Weights of a small contrastive audio-text model.
Training: adamw at rate 0.0026, 5300 steps.
Rows from block 3 of the text encoder, named by matrix and row number. Rows with one number belong to one neuron. Each number is 500 + 40 x the weight over the matrix's rms, rounded and kept within 0 to 999. All counts start at 0. Numbers have three digits each.
# fc1: MLP up (text_encoder.blocks.3.mlp.fc1.weight, 512x128), inputs 0-127
# fc2: MLP down (text_encoder.blocks.3.mlp.fc2.weight, 128x512, transposed), outputs 0-127
fc1.419:492486464528538547569517527524553536487488508548572492461454467522523476555514506499534565487421590572496529482554417576491519529532566472566549518586476512533556419531493450570567462494467502492537418501522547471514428479499498507459492558457536552527468530517479488513428498428440580442387478441490489536499506492458485540491435450394476531452494482486495536439492572519446470482481
fc2.419:481418475511590553568497537438464504479445603482523571435557386509516410494504520463589534589537468507468450489457463505445505452514568501555495532460450451448468425520554493542522372508394476479456471525384492494520584473532544502548505523436519454479459516492580539532513603529516434517473416533468611455489500515505519421456464471518424541502413559530551604506458507558425562460432
fc1.420:495522501461516494546507510476510492471520514504470495559495522533573528484497497515547477503519488540475467542496492523506473480438537482492514446485518499533499490518523481500461492533514524425507464508524542437517558504579575447510530486459494494478460516517514469573557565502520529517494480547496502461466467440481478530489493502477502478529456511489513430502492486474495513532525
fc2.420:491428487510515519451439557542480470498462493472475523549494529479531404514531546515511462457438471498505586549478448503457509458458503498427556532437470548508521520459529428486471505486446563557524473521520535461467542530513541456435500450513546513483480525530516538502505477434488510488489539462584516488477484558436436548508530512524390521485536516509561456502641422501475482511596
fc1.421:472539490574527507528525492524522513523591519528492553530511537507553445469447407422561563454469524524582533540544516542546443543532520535546440478578464526528520500567610575555564447570530531476477441502470543524476530473458569573442526525488505474578521576562525471571521507473430516452449412482439422488417442462496429466435432448452404470431456450493430483442423559444462413459501
fc2.421:483434486478554469528489510457521556476540500484555564490492488459471519514516499515501474567508482490515495464544456487484490493535511472479499493500502494529442499480473483516540494530473538527487492437490522488490547435525473490540531482451436524501534539577551486498514500457503489525531487487499443411571483540475495508439477547456484466487435435496510526530501459537553534491523
fc1.422:484508483571548546518556518487529485496472491521480529488518514512508456457451460539515542526523544508585500518581476493509534536489529531512449481531456476563529453497567543513592468516505516514470484486497519525458494506469550520483514532501493481529531517488489534503470474510458492512430473483455483503475447434462505462455487467456429440519430534568505464486471541525526499461496
fc2.422:497506501539505537533538465552555483420464449465418481479481475478466459452455519517533461497491542458476503495544484502445507506457487443477453479501481496488517517476528569511501517518467475519520536467488485500558540503494485518518538528538443439470479500494508544527439522529556512490485540555492509431467488462476466468519471507543452503549557495496513560520498439547540451563471
fc1.423:424507472536546515559540462556556517522555501508472490522471526455528475473457442455497520453486513482565490531538548517520499576527510484506447535554440544529538530574611631560551436599532528518479503459467549554519516523519520493416562540477526499546517516543489471544497515493465533452453444488452483506423458494456450448450430422454422450457426520506434484438454541457499474427515
fc2.423:481463453509496435500459507500420463475534533466542588512546449523439500522457486486581503448490466502455452497526471518399541534521470468448526526517459528472429438476495554483525546525436462513489521472441516538536512445549504487562556473460437416577498511563579364530549543464540508545483462479460461505496463497412422509520474550480450414457438469517494557488483485529450521525463
fc1.424:481507496548548527448529504549533477531530515536467490548539499505586470434537435463514493473461502510520486519519513526457425494558534485542451556496519504539533525559555557547551436506482535524515476456460504461481531462499532510488511510426546531557498552537520476531535484459492524477450413463508499527425457478502472503474526474470441464459492518526463482437492543494408408441489
fc2.424:539510436532499474456457522492465482492545487459490536547485509528507458487465554472497568533499534556488535545444448499432483513474500507495501532514454530521516460460429505523539494519523476484531464512564483505499519476484469486487442521484523483487464498554512499501524508552502547509530486465522485517481484517482539481557517488575537498484481567522461536451473462468515504515478
fc1.425:460443505530507520506520498506521518545511518461456520493568506525514517528494492439499481513477496564488493503449523467485471517525486507461520542492509515597521420473467542513506476485503495518456495512482435493582527436441478570518521508538475460465479549469518523531523497482491511522442425492515513489503437480507509506487500516462416496440527490501481506483548589550508500499547
fc2.425:508518569549479492429441553488503469546530606527461433616474494486498460518529501553485559512493457491504487447519499517478546478480486526471495502393528474550410497496514601465482562490516481497470480450548518546484430378500493479500473541439634519413564528427394549447556508525461438532553494435508495464487486478533554509519516499523563523533535475438580576516513582505486535494540
fc1.426:436548519586497511507493515521570510470561503587461528547471556508555451508478413432515498469466507470563479522537561569529478544532525510514448514534458510518511471557583574586554438567522534477478462497482528543512549443443551509436568507482533464549530562549502462593532481467478541488472421517425474508424480488451454478459423436452455486451463478498417470453453528474470451458490
fc2.426:459475501540551467483435486444494477482595515436484497524562459444485503456474489525549468520560520547525430475541492511427458418482448474485493485478537517521437432455535511522461542506482501477511477533472551527543520440496487484553516439406495496498512518528548510479551498480527528546480464483441456501526419493454519500474476487442436480493504498467526554440472509511441474492534
fc1.427:490497456571513550501533488526536482486518508538455489518528518467583436535501434501567508446489550519511478542545556541495450577572515479527488547519499506555505497527544564582523475487513509489517454481478499468497494457535511557482544541436517508510497561509475493506485458457477541541417442538463450593480482529462481502495450470455470504448469486539466482433479496490420428451492
fc2.427:545458439533488520499501556499449487443473522480462475594550484536500483486472566479521553560569483521506552569443474489450435515497491469492464507476488466502470522444393498513588475484569493486534514514559486523538472457564470505476492481486447482479461432574480497481558515543539540460556480518466515473458494533501497516474568477537554464519445581462470558481546484431487480476497
fc1.428:409527496555513494527514531532513511475545536578497498555505524502554471489485460468505509458524539452548461530566563594498451492561555527491378488505454548509529511549580601567537451582508538477498436489499518456450527447475569521473551524417535492535522549543500474563549508481464549441453433479442472506453484486446471528465468413422461472424483505428439482440444525497444442481531
fc2.428:439531484589495457473486552522523485462563511445472474486514462486553471451516517476491542548501501541522458430495449478520482442490449465492446553474444517468410416471478528506533470521493570492503460471491501500551492473483471557518461528499501444465497501591573460516546469520493498518570465524387509507473482516471541544447466506494547499504493502489497559472505496525422531436508
fc1.429:482528451510455573503554527490492481510545569529464492522548532529530487469502483493569519455510511512517470527469499479449470517547536548567402510528547570518498444562534548543463499486469590446497532505509496470520529472448572556498519562430513506506488526509500524498552511492474529550474492503418480594445527523444409520542510388474472493458467443551500485471434476451400402481447
fc2.429:448545514592515474524529521541497455506507442517525535580616559523503499437452531474558530501532547498545599489455507432427481490543442515505441585536470550473451399484428520503509499429521520494516485527528554468511498493512540514491554496509514526520474468510519535520573507457535494493545475444507471481454626469452435432393476558499539478537507468528484450489482458454514490515536
fc1.430:532475513565450581480515538540520461522485512543481521481507526481492459485453447491474490494511487585498435510502541521509525548460500504449494541523498540562443453497508526511483427527539537502540409464433511525525563441502480562530470482521481456492479538496523507505512469477433476531427459489522509491521433536501506527458505553506498545509526562573471446488474500508497456488497
fc2.430:503492463489571454481498499502509458461512618492472488587454536465524503508507461494497523499480514401474558519500493485481506470527534462563499498492510459487456554457472534546563447435539480532463578481488449507482481486420526466488507496425590503502523510469449499506543611543481481565487458458487513463481498488500494453513436561501560505514480476488511508457545537422473477555458
fc1.431:479471546483588546575482506499513471509522535544531577545558518537543501544523448522493451436490482470498512533505555509476457504542498537500530482481538528559480538539473515517514506491464484506498508542461475495531541513495511466519492502503458574564528546540529515535511549437503449540474493477455491509470432521463477440478452430462431478503520477475476464421494467528425449513512
fc2.431:485463507578452455496460466537500484538495405514483442465474459474583420608499490495570508491480472490466499559479529461487502486525573549519519525467550437511494525540418502530489461512452502560533481560608507479524453504510539546537477504494450434492478441472478448492566438521524459479449490550553481541458512539559396484461529544503538566523501477422600531488499516431492444473564
fc1.432:467461445465498536578517536493559551489535521527587506486463483524519474508533499456526529427452592509502534508542448551492497528529551481543512484571453507510530452593491462558576469522448461552501394516484526486484461484500503523514499554447521555514490554504539497562439547452449602437454471438489507533485505542466482517489424435416460509429446472499452538434439582500440475480485
fc2.432:484424483518510556534489518403513526473519499477500500501495472511506476528494526500555491542528483477478464472511520529463519437466516516508537472489480527455521483526475474515493426513400513487503494564417554572516547450505488497495528493470491461502462507481534537511479555493513502534493475484469539495538488572499448456477469519489440484521497464553556573510542455484468554518407
fc1.433:405529497552515497525526509530567507506544513546475516552469543493555452464467423423532532462482500451554511534571531577517462528534553485532432521539422523502535474561569592567569441549527535460508462462477545536462539476469559518441549538455505488568511551579518463577510535466456539445459448491420458492414481493455455496448440422465424469436436466474416468451457541485473471468487
fc2.433:456473479508538461510452562488473435470563498406486510458550471472499499504520520486512503501486536491516496479539450502440520477511484468502455522516465522483416427454493575477546524527482514468477434510502489503569533461482440499519535556453532527513533505564539456499543482484520497514504478535455482462513533514428488533486507507482485482561439493503529513519517483547468507459513
fc1.434:472476576472566500535529512515507506532493523512531554458556517497510499515473482409577482445435494481473553513505480494485503557569507487485551589478499491556456510500447538487506521451476486533471564487484490536515535559487521495493516489574464547570458548557539525582484571328509444535507374501435485478482478448446460387478377404455424507440487435513426488511510485547450487541480
fc2.434:317446609515553510485498416436506525514564498500517509433555351447591525517562594486546444516491481506495548517466565496505455508539539497542543516383550500510485589518475507481494531517438515481577502498569487543472486521474534525509482522536588456524565516483427431474639409488529496500441462549494437474467551564503517442529583521455636487473488552318570528479497555456470432551578
fc1.435:481516513548536533491516550456518490477507496488541502551485479514484523461549492517477471514508544458556443477489465512449487445525523493525435561483484505507571529520494520498581463405497565539500531508518502537486491458504540487461447510457498600606494506560463413461427507462439496452493497566543521520493463464543495482500485472503495496492568507492458526468560474423443472428462
fc2.435:531471607465544527568479524567471547550592354473559492529438512510467542498523486477470445467485459499524487487517545402516427526583372487525511563457523545466509583518462475552602605541542468534430498469527509434572568579530519531519587479651521543451477418498555535481531472490560419525603609473513510488510497438534517477546522505587486496512503426436455399555568480457524476651528
fc1.436:505522485561529507536541501590507509500604523509479564577490513513546443470442353425554546431445507483570501547555536566541443570540573500530464500537463516537534499538562567534559446541510546488502460472469591506497511475462548551470539522470475525591521582540515462543507497506423520459441421456434419516455439495486436465458446413450433462435464460479418458459415532465442446476498
fc2.436:509456447524595507499440535439439526493538504484529555506512496456450451478541485482494504508489509494551509460506472445488531456534459456553469539472517478477465461471471454531506519526459468534494459477518501488522520437484462494487510450455460495515535543551512517480502476517498529526522513474471473427506423481479472535531484508490468487500501426492486541472467447508492537502491
fc1.437:505526546493531470533523565496500468502532499508456549559482483457499444512443397468502561464553530536574523492573507580546465507520542513573514529542501507493568479486549555513511491526496529490469528486430504434494509454525500465458554501476559526612558562510483467537483494470439494470423462463517460534424511501509448520525414398509495433513465478519506438489497552465440496491473
fc2.437:466479458534501531503487489415484494435475525479517553434552423475479547543526529446526595544497570558573538474486538471466471539540484481534490539509510558516495458467473563506552492488416442508518493547485494469508481489485555518490574482505475393519542456504537467491530458485514509496492521406427506586439447500463522525475501518527527501524492496520545508465546465504503451522496
fc1.438:487530507516543523530494507529495536450473498563467537573454503507494497531483486506434497494478471493479487457533470555492512555495529518525517492549464514541538493498522514471555509532573525505530483493448544511453535447496490503499532464500529527533544523459533511543503506485419474434452477478505473482511443544510501511452433484482438420564449524488432464495534536500519528485539
fc2.438:459485433499482490457479481518508462514494527472490509473512408494524509521524490520617520441498505502471466436443511462508500523484540519537457507457537492441536504451551536537436570480410495458546479499543502507533474477507489550519581543508517487470432463458533421539549543487567447457441523524430518522532511469456451509561528555495499586531527507461510495513517495624458515578436
fc1.439:467475432520457522479518552461426512477511590548518501542512447441488444477474500500516538480527544507478423524481495587506512504506530475517464468523497542481510515459552579459466451565517529469551513511558488458473487521563531543530525526441564503551515519549470490475537493479479504493475453541479504501476539495451500558422488494517561535493475537499462513572459456502435452504488
fc2.439:621518463437429473535506552486519459463500511464437513482493507494453516479501539525462498482495501549514446449496381559374531519510597493533476473574523459500474405494521515453460561466585491535426494494371440472543564504456440488531486518487384562445424466534473532466432520540551474560518479449448505538541490491496489566534449440514493493518463562607435548473469447556539614503574
fc1.440:435534505562535469545536483519544514534562508589510538548488522499587411462448393451497547448484508473538492542533564538538445530533535482562440504560454561539517506541560599531552448565512545498483490500479504499485506485519534528463521544488555537582511541600510465562500538488436509448477441467448419512389451496464425495423393406479414473453423502498433431428437532493423480480469
fc2.440:443466465491525460486491563469509529447529558496506600439506533439446482504504530529509485494506434489554508489540456476473553503533484498502472522475510504507359488522488498542518485538445479498464469487527505505469554504496502488504548459482515481525495609486523475454554518537527496521545506484518472451458512494402486477478471560470475497512455475537473567472501477556505497431506
fc1.441:477562503532518522520489471575584544539537467456547532500504495469503532519528451477483508505491517435534547476537534469536477503520475511496527561496486546469529455507499542589532507478447460550493522479490545477470448415462551529518470486515463454515509509505517522559472508517485520478528477506521477553457513472518521430539450445482486474498529508489494521458476528506491472514443
fc2.441:450475485451515469500493461529494452488463483463397480485452485484564442462494524439501496494483505484491574494551451526501434445482512412509550541507471471448429452474521482608527514545515500525492505523447510576477571536448484437457474467541396597473387509432504483439495463535496510530541465553536512466560500468533471548497571389555510470487527552558500518487531557493474513543464
fc1.442:516471503500479552477583503490413458467527497534472555482544505477502434466457504467502484483560514549494456560529517473554474475509549469461456494557542537557518509529500544512527491585501484516524451440427437457519557561480478547502543490464418494508505528533527477499473477425490505494458507439500533488485468497510501560422464509485482546467451502487487495480450487540512524529553
fc2.442:536396437311495433480555530463480511478438492482496472494541399423462512458510531464446466502462529574516515505480527513559510532534517502522516481543610503510513479501379529518507494515497499510481532487511508502463571467555433450550553497493454538487554571518379490433477421503507493517508451495522541463502471549480452561571502485590509438479485511543462543452541566549521557513551
fc1.443:416543514594507510530522495502559506484561534551449521534445537455559413503512448452534524463492511463534491508577546564520455538523572493528422507516463523517501500580567570598553431585538529495521480479451547515485532461474547513434565513469522514526486551541487424570492492457468545466480421492411452542443501491449433492457419419448465473459463505473458499465448512500470478491487
fc2.443:472507504531551492505468600472488446499572519480526486455524431472503524526453510511530469484494530582526516478500506523472538466474435458518492524484532501525435455445547514529483508486508526449495503523473491516568501483479466507541560488415503482518536537528490454508521512540541489546498487452445457478498479469460547531466452473476520482557444488454507538408502498488460507457523
fc1.444:468518505524508564498504498526526476544472471455484493523484555558565530481456457514549477460466484542501524526474552475475496486546544493523502520534487486521488536570525456526459498503507541478501444499470514496577504496513547510422495505482536477480518508501517516546508479527468510555516450481491478559538486496467406460492557503514442473430513443520507474475537548488483454467455
fc2.444:482522423472425452457519532479478475508486505532527487469491478492495498512463569509547523464482513512540478522479473539549476492456478527527489557531549539497479433446424565503503537561456508521503494548560473480454508477506539539477500499446484476469484502453529467503497483537516492479510523519535437522484466488489498432545587492458558459488532571478493582409455470480453542503484
fc1.445:542535498520533492505560499504542524499517511540517555474437563452495510518483464459476542454470498546494558493546444545588515523468535508487533514567532522533481476556518484560501520471570467547444480478462492530488542539478453475452511451544472534492499525553565524583451535459458431505510492465510437488495484441503476433469453498488396431476451397585503474491515539529495483479433
fc2.445:553464422550408512555492543449452459409540516525418459537534471489412458483547552482586490519508491482525416515530467484362500505560518468473465480473511537476451463420503545408453540491534444524484471488493475499495552457462478536579459529518506423536453498484478520506499500556544489526393492415505483499522453545439523550511454464457513517396483503569420433523498458549480498566464
fc1.447:503508501514524516530557556567509508484585516542487549576508529497557423475452422435528529422486527514548474558559522575544463536545532492552465481580477555515515506557565546545554437551528548495493459477456553486500517488499560548474566539441482539587531580553532450541510518470411528394441433451411451509440443509487427490444441401450429460438442437502416456447438533464394453492512
fc2.447:487443480521536525498507529445500480454525478482496523489517504424465486553538547524481489511446485472526497432497438458511536471500435497541496492491493529529509469487446526567532525532505521491452511465523526508487495521453518518499534473462475437503550510543491497476513436493496542544539520473444472464488492487472519500510461490551497472529464490512496551471500463511474511509488
fc1.448:486515525518498483519473537509488503532489559520495531486532474490507463509478469468511580412564590563620554461527462603571525509481530464534553554608431540609632424439572485534579476501418466481518534480480531482449451475485527459435485508507532511499497535484520480489474493473422523468416392465467450604409502393522484566511444468539534373540459499537538408428499486491485490535513
fc2.448:548573601569509404381503514503477464623423588498492523523556317508502465492520396495550602508533517524522477511524532529578499493487529494487524486594505505509521393361531507496524516511466487489525518510547520546517485439549490264493507498631589492513545511510531493504533479485399496467457410519485478504484486518504493541479440450519526486505491486592570424502461525540553478518457
fc1.449:514518537460556534548550499530522511440500481526475538522489525464500474501457472501524543485516512481503530472576436535542496570488500534512511479561499494570463476528515522528509495499552555536454513485419479544473559552505514488463506484480474489529492514530548483539449503465433447520504455524484512459514439493445486434501414521473396448482447457556411468479509479531430472487442
fc2.449:455481513556491498541550502417497492458507554510530477425512435503485480546483531479587476527468557521481510563549440509426509525553486506430541470537521510530513489441470483553436547519485525432534470530536510459478474426480511564541514535490499461517508502481488511533537477491530531509406427474493565506521458507386494519582448518431560510509528538480479504474433478553456425499466
fc1.450:464509471482487527545512495505495494507522473555501471500457530530475469514514493505544492488507539463478479491541458594488536460546584447431540481528550503563491494568495448548485433534478534470531448533539565498492547500527485511527526531425517527495474528481489417524446522405467600420477479433477522553525533573482470572539493475464418500438490419528495481450489451544472518502465
fc2.450:467535461566528619530536496549490510496530482492508490495479617506528450447508557518545524492475486482487520514482511466426491502559537442501529487500447491519527533577475467455485360539427495512492514506473529489468478509392568551475425542468490438523346534520485493521437543462467504505454480492503531476516508522489453528480491549479434546492524489569521520477469488498464453548452
fc1.451:450523478508495492526502506581546572479549462518544473483484481490468464509499475531570535507472549455513550488560535522482495471526483501482523552479502555515490514548558453589495473503444487555509489491489525507507485439441501528533474503509579486535517528505535457541455537473509573481477505470464519456492485499438517456535461473457371523443502451488504460417531467534446415455419
fc2.451:435492466545535551572479494547465486513448521481542446360553581562620428513508556501518608448491504516543535483489475445419462479472501465563508505459436477492445493492475512479506386507422461477482440485494475529532588650419508550453463551455499489507331480500486473531544495539503519482522510523547514430540572487481444468478595494582524510507478484576558575474461532456453528543455
fc1.452:483499489527483502502537519520467481551520511476510464518542540499504493498463450513527543526415547452472503578594567552549496540490529585479522419512551540465510448484509495539509489519585482485479487502484523493476499490485500525534512549519498479521493495502497507557556432456494489484467499547515432500462530524437498429473441493431463526548520482543421471517445563552499401447439
fc2.452:487452448454502477486570483503473469587523497467497478481538482503460475469469458519493563486487494506455496521554502520531447542460530519468527484489515527503505435458479479503508473531564508504523493538560468474457496438471486509507487501540616565549404459460459553496560462518456520518465505491502444506450527559491522469485480497442489498503467484555496497513480553653514431460481
fc1.453:492505469481577481558493488466492513529494499539459491565476494484515503464494517480539505453528481494488452506477414505510449456481485499504434466483518513556527495485570602471484500531527500411565511441499511462439515489507485520543466521489578500491502534525479510536526517547517574497472457540498515495483523496491547554512505500462520421474481477463428495542476527481453490495495
fc2.453:517440481445517483485470536477483499466445514473486486495435536514461446542457470489465417478525445502550511543480471474485504478548504526533511525551515500568558508475444499538459546517576497516502572558446414516514491563503450534494442503543479573512538548477465538545425535480525513485414513439521513484591476513508497526505487472536450502479516544629437464576595503552517512500541
fc1.454:526515482539523491516569479525528469510564502525508579530494513491569413458437399438556541436465561544554490610532542514548491568549537517532448482595493560543531486516520577540529437531511553510506450490457541514501492507483563543458558525465491518563519582540501468536485481460443531486411417460426441527438460492488436493458468442476435471429454470519431479431419549480452451456494
fc2.454:495423513565542523492491582429517547475511476514488475486456496556434450495536539525485478517508506525512486516491469469477442440502461518530496522514468473528456489480453487467532557505500522507493500525564526357526503481438454480447469462514479495511508507567526520467441481492492500547488520487433477426502464498480542457504513486508504475510429486488510519488518419502526515573484
fc1.455:501500477545528551530571538479493509484524492580474532503500511444486461464489459524499521504581533474537505512577490511574484483527482524517452489509519505572486507509533593458567469486544460510485501479443486477458544547539532508496525558484464477516557537552489504484434496490464447512446498525504494440480404522517519458446468523472496507504497547517462477494394483469476487494487
fc2.455:515516477583498479483462475475495465470560452499474486410463394487394543493494551515540484510576522524526417475507479444474491558536441456548477478494539610476547497492529536542473588445500541526545479513555482577527447457477510499435482495508591448495568496434498480485411519475583513541499485501513506557464531462444586505539503531420519558555480495454493506505495499530506496487492
fc1.456:473536485503532438464513549543516540445569480457503525507522511441488442476462463472550557497468534500544530508592532528466464510498494560514518569494499541461521516513544493553494465515485494541510443500488498516523472461371516516512497486528560481568548557502497474517500479518473531478460517484522518470457495499464486470530475485496411523460514476494501476472508525558473474467409
fc2.456:515455479498488453528450501530497464501449467506571512378522579490579460514552527402532606481458484496413595484541505504425488465475484440530500538400372455527472520470474560501509522498446508444452451460537507520493544631472491582500514499518493515521419447521483505500556449528498446437555503464472492421558525470453419507474595515586540454508574490529522513456505454410525561519403
fc1.457:461534499527530508498528550517531459508481519486506499569517470541462530462523516492492487485446584437515467481492485496437491467553572456495477569466521476493579494503501482517548477463536601497549499515479457530491447489502567533481438461422566591561473498477487476507491475493486526432474461565510509544506482419535467558484553505453497512485564419442447503497536472445476425493491
fc2.457:550470565407483414546488523502514507412541399596419424555473463448432547490459521543384429435551465485495453486484429472502484487539522516476515536408540486486541608491417510471510696514607471493432516513502489467514463466462526556538561549535524636503530525509503543509452466486621449490612602449489552526524493517547475447551509575528517498486476448461427535438552539520564512473546
fc1.458:480491578486555472537559525541512521580506528522534547444548524467482494513447489380563482460424469469507527499498454495479499567562468517467537531492493493534441512497446515486496498457478512496486550478505477546506549568473500501513507478583468535576482553550566519556503564347499452545492419481437468457490476452404478391497395452454375491426467401532418502528507483547446504551455
fc2.458:319400597500571586493549426449476573476546548461522496554549404461539530466491598400524448499454543502475559461444544469476512529576448483463495477439558528546457601484475518531496594541480540513522439503521505554479496523477569532527491499510570492581566488503480492481628432496502521484512467565519460555472483581491491470532562558470651493493537547347508532521540530482499457500486
fc1.459:446501528507594579529472468517533503546479469522517554510525502508554504497501419536518497526522525571515510511486534508515488488491545529493543446511502522478497488568472470570467507467481489523469496483470479504560498493439539514460529497518415510472497497488489488529442466431478482506516461471537483515512440480513431431472477424536454481527437528519525505472525582515467507471560
fc2.459:528596396416397488413498473506509485535481422543534513451481496514456524507514481541414541498481550495464413510492508491589517483511534546496440491584503524489545473538454511517536441511500537455468469528522554497507480480520488485494540483476423497447525516504490464452425437510505515503501609538482523462504541488532522455468522515556513468497448459534460556493473523486550532511506
fc1.460:498520480548575568459542529561551542503523482437509516509466490507474490486515487523603512528476582528522535509499533469476462473498497553527473565495533501468519495564550496578468464502452498528535459474463528548482461473407531502484519469473543463553529513495496512555450478537477540535485485502480520513447440408462515466533538468453453502460520484482536530453500534478469441454412
fc2.460:442555525451439422495515525535481460474415497537547431452480564499528478486507609495499594443450503507445531492538486514434474460457529469498497456476462474538466437501496478469534492481476443503443401497529543526493543495510451555525452532459540459468365459549530482539587534486489439455474510476515469471472527459497469527553550496560529468483530550529571560493509483478516576473398
fc1.461:485481538535564492511516482507516493532508539470515508508497545541538536465484503505510484447476508519515526512515517500456480504510494501464486522518505511563481510500519565519511512529509492519486523505477487508447505498466482485466585495554469506473485491534502515549528468520495457527474461510456498535453488480451473463468467429472443446495473533546467485473502523509527478470528
fc2.461:495536525443477518491495556429545533492476483495495482503450505486499436526548488516481509515517501485500481503490512472519507444513552504517533497500536507554508526544526538493533534516474463510520504562480537487538466506494470527530533511478533499520503441456460575516471491503470470506512479470517489467516522501575482534443543450524542534428459546504559540519549473490510507469488
fc1.462:520489525449466485557516511525524510535502459515497520501516511486519451508473444476524490474491484503524497496524513551455513538488484519504521525466502528463448527523494470522482509534492522458562487567526469493512558501513527532526494496508447495541488524542539470501523503496486482479497504444472513465516487476458415529527497470494446538454491501482489485472474454477451478536469
fc2.462:427466478543470465430485558512516503514527496450561502501520512517512535503477585499498528565432544507450511458445534509437553565475508501520449523467476504476494507455430418498471474496414516557467448535472575474501557452514570514559517510518499425478438407487495487474517472495514511489511501549465486554516517442517468503528513571527519472571554516493530526527573567525507570500544
fc1.463:478510515536492508500499533505485515511489545498487552488513462482493485513485514499529549421542589558584533470512481568572512524468531453520571543588472548624610422429547489529555483514420470473494478452462508492441427487497527488429478484515539503511486533503514487509478496478431523473429435476472454622432488441506479552536465459534531383530488489538519429469503501509492479527474
fc2.463:554546590519549398403532534539477459604464563506508507522504387502521478490524393471565567521496496502514495530538525522575507469486506522495522461548537513489482429417500504480535510493472504507486556499546522525498575466544456337494507487637560505485503487510508501500556492470435530515485431479488492512500482485489482521484452453520542483477493492531542451490455512555505487552481
fc1.464:510476573487566555546507545538492450497480480567529511586527497518485459487479402562522471481541525510548487485536514509493457479538469533502491410524557497535499551573507496486509502475507502521483467535413467473475486493479511478546512502500441484543578542515492511480478473485482451502489510434492472463503401507508475450469494472516469490544478557505511440452491495496452464489522
fc2.464:492490499542476477475490472450574499602509451479455536446532412504470482557517437506536489527487465544461504480459438430515497459492490502487444553562544535469544494517386536459507523462437463542459505501558626457567429383550579512483494505419491507492604473483419491451429479495485477461502486562601541501477556491589421455526589568480514553507514451470643505485530543434503529517514
fc1.465:502518509527500453496485509510469517534482548530492531501522479483502485488504506483503551416524536564583535474520446575576521515505550424529545529596427527608587418447539475520558473514423470472517522477486558493463454525513507485407488503494541536515482525520502493493481499483439547452424411487460453617410502423491489593506476467519522361511482492534528422465526465494490498529514
fc2.465:494535574500592431443555532513484498632478589494480518545476400511524500499541455473578590508528488492513475509474498483532518508457515495500498492534551462500474450405527508478505488525457480482515531506524515538523562502492492320493483518569531500494490512518512482498550495456428509482450457501506498503484480526489448517478487399506508500510462459573590489510470498525516453504505
fc1.466:471531469538512530587535483534524510534556565524462540536491507456552438467437440449534575439466526541532517571541563572560477581529529513544457474544476554518538502511562556550533451534557522508485440485483494515519533471497526568444560544461487487529525571546495426571527486465430504453438442476457406518422467525476423460453457458478440463461441475501402465431439528427435468488514
fc2.466:464467496499508528524564564475474542456474523496501574511535494501453451483551547512527458534502466497501555460526447518494520491512494455503519512513489436472419522492430494493528521502455494508491496507484536454499534509506525520442546471459453463526529497531520512486488537513499524565496526492420508426489505485444492518492524554491462496502467495495509529456507446480484519496497
fc1.467:455478482579549510530521500521553509495543504553497518549485526472547461463459432429525514459468509428535493520548512555498444540551523491564413493532455496531525491567585582529560445548540536477490457462464553531462517479470541497454578529472531504555529565538522497595520489539462521482444410489427463479456476470488461465466463472480435456421493490455457492474441506488494477463500
fc2.467:490464420529550430483445559439469508503542530477555576483572443461494524511528475514533525551432503555545509474525477518476509542505509461478517513470477532496370411444454498555532503514452523516487481456486530520513533430536446467537528485434454516507503535571555488514551539493506489532539475456466459475513508489438446483481495560505508417491422474518518540501476481524486534513473
fc1.468:507486456492454583536547568508492469524549575493498523515531479525482481420493495537561521487514480520536482543469491443470420506543511576541400442529518580517492428551503576549485506439515555502445546486503478462499542455420603555470519559442496487500476479509467538439561504505485496485467530517453465604400553529423410517544454353496491507470493478562530477514455473448435505470511
fc2.468:485524576567521484516490500540499437597497440516544458492603520540522499501547538522568509492508517474491533464461532485369480457553490471533466551498445548465442339528473495518490536504401504447518538463503521483516540473456534533491509498430545520517519524495540518477636537454597515487449469476511480473490528461391428454521520562489437443471517392515486443531492478468569538536588
fc1.469:513475515525545530496526520512541531499497466441509479511510533537553535487539432485570493482451529574502510540488513484470448482522533530529480496508534498534477524586535500588479492459491488526555436514481505476526537507464522491441499481484468497492490564583531503606508513501497507520463450458513501505459454491494421468444517444492461414468525485502502482462512566474466476445483
fc2.469:467560420470415405428536497473459440481448435481471524440432517556531506531510552486446555588523465543517431514486462506555486495482491491495494545556441499532545439464422515510459453497484487542483426475553500495467500472509507535441479495457520475401447433514497500474479541449490478424520536462522519486546481548476551531485539475502510535501461502547511538468523497527448530454494
fc1.470:502563499554491464579508541492492495512491517500404472603460488523514477483541489522534475513568493498484430456483456507467436463478539482505474500495507527560548530512588528521516462520528500488462502501478524456447514502519554475506540507401564522482492494508471482525488536440505579496407472532499487506465461506519519500475488466494492466494451468473500478511502495437470479452498
fc2.470:523446486489505496520493546471468444467454511533463475609444532507511410541445575524493452447521427509485528514442438552501489486525497486442534500466485507482471538428476495542526441479501491544587523532528528499518525515507491503431420508509607534461514489487450558515500537439514431515476441453560458465550461452503476493521520466581484519487522508542500461456609396500577533519582
fc1.471:536482474496548495542462488486482473549519487468463554517468529544517520453521491504521497441475480452477545538490503474467476554550477478526507558499467463621504554495516556475528501493545502577551495503483482462518472541536473504459546517502521544505494491497488501523500486506513467579454451529417439565450492487493480477514548444449453493479412486522479503508509510470525505489494
fc2.471:445470577473451495445449525428482558426377405462505408463545499535511488512493555490474438543515536542456490546498427446491435440587538497514448545547518510476509529514522504499544591478486487552536483465472505490493436469527469568546482505618430568482515458503478551489479418509528490555502491434422537485571464511534534556523606442456553451529412636510562455510553502521582536545485
fc1.472:434535515573512492525503485523549494480575505532456506539489557487550475487472446445512537468475517465570520523577510563500489561513536505527440526514452515541510528567592602549548447572528546496502504502424526533460533480478567476411559534476520479521526546545514468564505496485449527451467419478384456525422481464451450462457457430440424450436425509469463482445475526497480455445505
fc2.472:493549467508518449495493518505457459450565523448532499489538426463478550473471488470494501490522542579478463505484485529407491475494502478486507546493490581496399406479487548490506521499501538463430475520474562518535487458543495451553506458433520476530489532541575422517526498469518518621511452500452498474472499504449488525482453541486503465496458479471522542471518514516449533549499